A small segmentation model, trained from scratch.
Training: 5800 steps, held-out accuracy 100%.
Data: trained on dashed paths with two dots that lie on the same path or on different ones, 295000 training examples, 7.5 epochs.
Rows from block 1 of the decoder, named by matrix and row number. Each number is 200 + 40 x the weight over its row's rms, rounded and kept within 0 to 999. All counts start at 0. After the name is the row's rms in percent of the matrix's.
# fc2: squeeze-excite expand (decoder.mid.1.att.fc2.weight, 128x16), inputs 0-15
fc2.0,047,207,245,247,197,234,257,152,302,212,207,171,171,171,202,233,178
fc2.1,060,196,238,229,234,148,187,148,267,229,175,200,220,195,257,259,259
fc2.2,070,234,204,177,220,120,133,190,207,181,223,113,199,223,176,224,152
fc2.3,043,143,184,226,155,253,190,223,152,117,198,186,246,248,214,241,214
fc2.4,076,232,243,236,241,133,134,160,252,240,166,219,201,235,195,232,236
fc2.5,057,252,230,227,120,267,226,201,276,202,229,175,188,227,193,193,163
fc2.6,057,210,215,225,228,173,83,233,166,243,174,227,243,204,160,200,219
fc2.7,053,178,237,267,128,217,192,123,236,193,147,156,203,220,231,207,218
fc2.8,055,218,264,206,165,176,196,116,244,169,218,197,196,128,224,151,231
fc2.9,067,210,237,198,232,168,202,148,286,202,140,189,185,172,145,191,135
fc2.10,094,183,315,212,217,250,251,200,263,211,210,198,197,219,222,193,236
fc2.11,171,211,206,184,201,116,285,203,191,200,208,136,196,281,203,206,189
fc2.12,054,244,170,227,151,140,133,221,183,246,210,134,218,147,173,216,186
fc2.13,068,177,168,217,227,299,265,236,223,242,255,180,173,176,224,210,209
fc2.14,088,208,219,201,167,259,136,223,135,156,215,119,154,219,185,188,187
fc2.15,090,170,320,213,216,215,222,171,265,216,201,226,183,183,162,201,231
fc2.16,050,172,227,157,193,213,257,215,236,202,244,164,261,277,137,212,188
fc2.17,065,202,231,193,174,108,183,190,261,175,112,227,177,197,233,210,180
fc2.18,054,185,166,246,164,169,261,228,268,195,229,169,158,148,216,233,255
fc2.19,076,206,223,211,205,164,189,205,309,199,171,163,243,162,154,204,263
fc2.20,056,152,307,202,274,187,185,229,221,203,154,175,228,192,171,182,204
fc2.21,280,203,204,183,191,126,283,207,208,198,193,144,214,296,211,193,205
fc2.22,064,225,203,222,194,236,80,212,202,202,191,167,187,143,141,221,204
fc2.23,062,138,258,195,182,185,235,236,223,178,122,222,220,159,210,181,127
fc2.24,063,216,194,264,257,188,213,183,268,117,170,174,240,235,180,172,185
fc2.25,061,176,318,217,161,246,181,184,229,217,220,198,170,206,186,174,144
fc2.26,075,183,262,190,186,292,242,217,286,217,198,217,167,206,170,222,184
fc2.27,069,135,301,213,231,199,186,198,281,217,234,220,205,211,201,234,214
fc2.28,052,139,304,223,247,226,196,174,188,212,254,181,187,203,213,243,235
fc2.29,073,220,149,265,233,143,182,236,252,229,147,194,170,168,237,168,243
fc2.30,078,174,223,183,199,215,131,233,133,147,203,209,136,170,273,184,214
fc2.31,166,201,206,86,186,211,152,176,286,222,196,213,201,174,201,176,201
fc2.32,070,233,300,172,183,164,116,177,152,180,193,195,200,195,227,213,171
fc2.33,057,189,217,239,173,236,189,123,269,212,178,167,219,205,156,277,229
fc2.34,031,176,178,261,213,217,190,150,308,216,183,190,213,236,236,231,159
fc2.35,077,172,253,187,233,141,112,152,152,175,244,194,182,220,163,197,193
fc2.36,089,168,194,178,243,239,162,202,100,143,249,196,155,187,173,185,221
fc2.37,050,223,254,240,165,197,194,264,290,216,164,236,229,185,230,169,163
fc2.38,059,173,155,168,249,229,186,124,292,205,182,211,153,192,219,197,167
fc2.39,167,205,208,201,224,153,258,223,72,177,197,197,212,233,222,203,201
fc2.40,069,228,213,240,182,117,127,183,256,234,179,203,205,183,221,257,238
fc2.41,079,245,263,209,245,213,210,162,286,204,188,171,175,200,168,187,125
fc2.42,083,176,302,170,202,245,153,193,179,234,153,185,178,231,155,169,168
fc2.43,182,194,223,231,206,268,96,186,177,203,208,266,199,142,193,198,197
fc2.44,051,183,168,172,205,151,159,163,209,130,145,143,227,168,247,223,247
fc2.45,083,187,226,218,181,179,251,204,128,203,157,234,169,149,220,273,139
fc2.46,077,153,260,172,203,101,163,210,224,161,239,190,172,227,166,164,205
fc2.47,059,242,263,211,213,262,139,217,199,248,203,120,218,246,196,182,187
fc2.48,117,218,194,163,215,131,183,213,194,233,193,240,182,81,193,229,184
fc2.49,066,173,124,214,201,157,127,143,261,215,195,212,244,186,191,238,228
fc2.50,084,191,207,185,106,105,161,200,231,196,222,203,149,187,230,220,216
fc2.51,099,180,185,205,221,124,246,153,165,195,181,176,173,297,232,193,170
fc2.52,335,198,191,233,204,252,226,204,166,124,195,118,202,115,195,198,206
fc2.53,072,212,205,183,249,148,286,234,155,130,236,211,205,215,172,214,244
fc2.54,061,209,224,178,255,151,231,164,166,138,199,159,207,254,172,235,128
fc2.55,145,220,238,204,191,263,98,179,148,193,193,249,185,143,193,187,202
fc2.56,068,157,241,201,217,208,137,227,262,206,202,110,217,259,189,202,233
fc2.57,099,210,194,199,252,91,221,219,243,142,178,159,239,167,198,205,198
fc2.58,055,127,208,218,235,238,124,257,224,196,187,205,222,147,200,159,249
fc2.59,041,170,268,254,228,156,155,256,229,229,246,207,249,199,168,241,183
fc2.60,055,169,235,176,155,162,195,183,225,192,254,143,222,230,265,119,191
fc2.61,032,249,257,201,202,186,197,281,194,240,166,259,183,219,145,150,174
fc2.62,088,166,310,213,214,265,217,207,234,210,243,190,260,218,210,193,218
fc2.63,057,228,281,231,233,155,157,231,254,232,179,223,235,187,158,245,237
fc2.64,051,162,238,210,169,81,204,201,222,218,133,204,218,195,200,234,173
fc2.65,060,241,189,195,242,258,223,255,300,222,182,191,224,194,179,216,254
fc2.66,074,221,243,199,185,130,185,215,183,114,268,186,212,245,249,210,224
fc2.67,422,191,210,216,199,232,221,197,219,76,200,127,205,148,203,200,204
fc2.68,071,224,330,216,174,215,209,204,258,215,198,213,191,174,184,163,175
fc2.69,052,204,260,205,279,212,157,218,246,211,274,191,256,231,189,227,175
fc2.70,060,204,173,236,141,194,179,204,277,194,112,158,197,245,203,239,179
fc2.71,070,155,282,190,209,184,153,179,224,204,292,156,208,248,210,187,204
fc2.72,041,238,196,244,240,196,199,241,284,220,135,170,183,213,146,157,169
fc2.73,060,193,222,219,184,125,173,240,186,206,149,152,183,218,299,198,231
fc2.74,228,188,189,58,206,204,255,201,181,223,182,210,221,204,208,189,196
fc2.75,064,263,202,248,223,154,151,245,226,189,158,169,273,222,152,187,179
fc2.76,055,180,266,243,181,210,244,219,284,223,190,155,172,131,211,217,180
fc2.77,322,193,201,48,206,206,189,191,238,205,194,204,213,182,201,200,196
fc2.78,100,229,179,181,207,103,123,170,234,239,213,146,217,215,177,174,212
fc2.79,051,206,257,220,188,199,133,238,154,165,146,188,185,235,139,168,142
fc2.80,026,216,281,206,230,174,229,115,197,215,234,217,139,195,224,239,161
fc2.81,056,210,176,272,195,156,173,262,261,210,183,125,206,239,176,192,237
fc2.82,074,156,283,197,182,126,163,239,158,197,201,166,203,202,195,254,155
fc2.83,094,212,219,175,186,148,270,208,250,184,212,162,215,301,201,213,159
fc2.84,066,261,298,195,184,197,230,242,218,208,128,204,209,216,248,227,214
fc2.85,051,268,192,230,193,179,124,199,254,217,195,150,220,206,217,116,189
fc2.86,047,246,268,232,143,222,212,220,226,190,152,220,183,136,165,243,149
fc2.87,055,222,127,233,226,200,205,226,266,192,158,190,154,144,241,136,194
fc2.88,053,188,203,232,213,130,188,151,254,240,201,261,134,162,156,219,219
fc2.89,031,173,230,203,144,275,178,216,159,265,240,200,187,263,202,211,149
fc2.90,062,209,193,240,175,203,247,142,291,204,232,156,166,203,141,209,159
fc2.91,061,222,260,220,226,225,224,191,304,224,189,192,203,198,155,151,255
fc2.92,069,170,261,195,224,120,139,218,200,178,219,216,280,171,213,176,229
fc2.93,053,232,198,184,199,189,139,236,318,217,152,189,208,188,158,223,197
fc2.94,057,261,209,185,185,200,93,222,167,180,252,184,190,187,183,205,134
fc2.95,055,225,258,154,165,218,247,231,191,225,220,211,157,123,241,183,139
fc2.96,048,286,226,213,234,200,227,163,289,229,235,205,163,210,152,192,211
fc2.97,046,238,244,226,142,185,238,237,289,206,248,229,185,179,226,244,227
fc2.98,069,199,292,227,172,228,228,171,283,232,162,205,195,225,155,232,190
fc2.99,081,210,315,195,220,237,225,239,261,224,168,236,193,203,233,216,219
fc2.100,053,201,249,140,230,236,143,156,225,191,185,194,178,215,199,258,115
fc2.101,137,193,216,197,220,130,256,163,211,171,206,120,174,283,223,199,193
fc2.102,055,207,156,222,239,150,223,174,190,169,113,183,226,272,204,256,201
fc2.103,259,190,185,222,203,275,113,198,155,197,205,262,193,125,200,201,198
fc2.104,062,197,173,204,206,211,210,165,334,210,187,204,188,213,267,199,181
fc2.105,088,208,205,201,184,84,199,185,229,241,196,228,250,241,257,226,204
fc2.106,077,131,205,272,212,137,150,191,231,205,183,137,246,193,223,227,217
fc2.107,055,200,219,222,249,133,181,154,305,214,197,195,234,167,184,170,170
fc2.108,078,201,309,210,172,256,210,182,263,227,221,202,171,221,162,173,222
fc2.109,076,191,323,188,205,220,191,214,214,221,155,199,164,218,187,136,170
fc2.110,064,155,307,212,178,244,163,179,232,217,153,182,218,229,169,182,162
fc2.111,064,165,209,246,227,222,233,231,285,202,194,131,164,162,185,158,153
fc2.112,071,258,205,227,182,95,169,224,212,257,193,228,249,173,179,194,172
fc2.113,065,244,100,207,204,240,229,186,269,214,203,185,155,201,251,169,210
fc2.114,064,209,233,196,198,106,189,229,191,152,130,181,225,235,171,183,138
fc2.115,090,182,229,176,241,174,242,196,187,120,188,126,216,249,266,198,177
fc2.116,089,167,205,190,159,250,113,164,109,189,204,225,204,182,228,222,173
fc2.117,054,215,229,203,246,200,130,250,206,233,211,240,118,268,197,194,224
fc2.118,082,160,234,209,198,192,202,102,255,209,249,175,157,204,236,197,261
fc2.119,060,196,235,175,261,131,238,209,221,167,175,100,196,231,179,185,199
fc2.120,069,220,232,220,230,170,97,218,260,220,183,188,140,212,217,150,209
fc2.121,073,242,226,215,215,176,225,229,268,186,126,166,170,248,127,219,180
fc2.122,088,223,176,180,193,126,316,193,211,198,149,216,176,189,211,222,169
fc2.123,095,164,247,184,177,189,262,193,94,160,163,187,180,227,216,238,210
fc2.124,065,235,215,209,193,127,177,153,233,244,160,282,159,182,183,215,155
fc2.125,090,146,228,204,195,88,191,208,232,170,235,193,199,251,212,255,208
fc2.126,067,199,315,189,204,252,223,196,261,216,174,187,161,232,194,224,230
fc2.127,066,177,166,276,166,150,196,179,251,145,243,151,191,160,236,167,182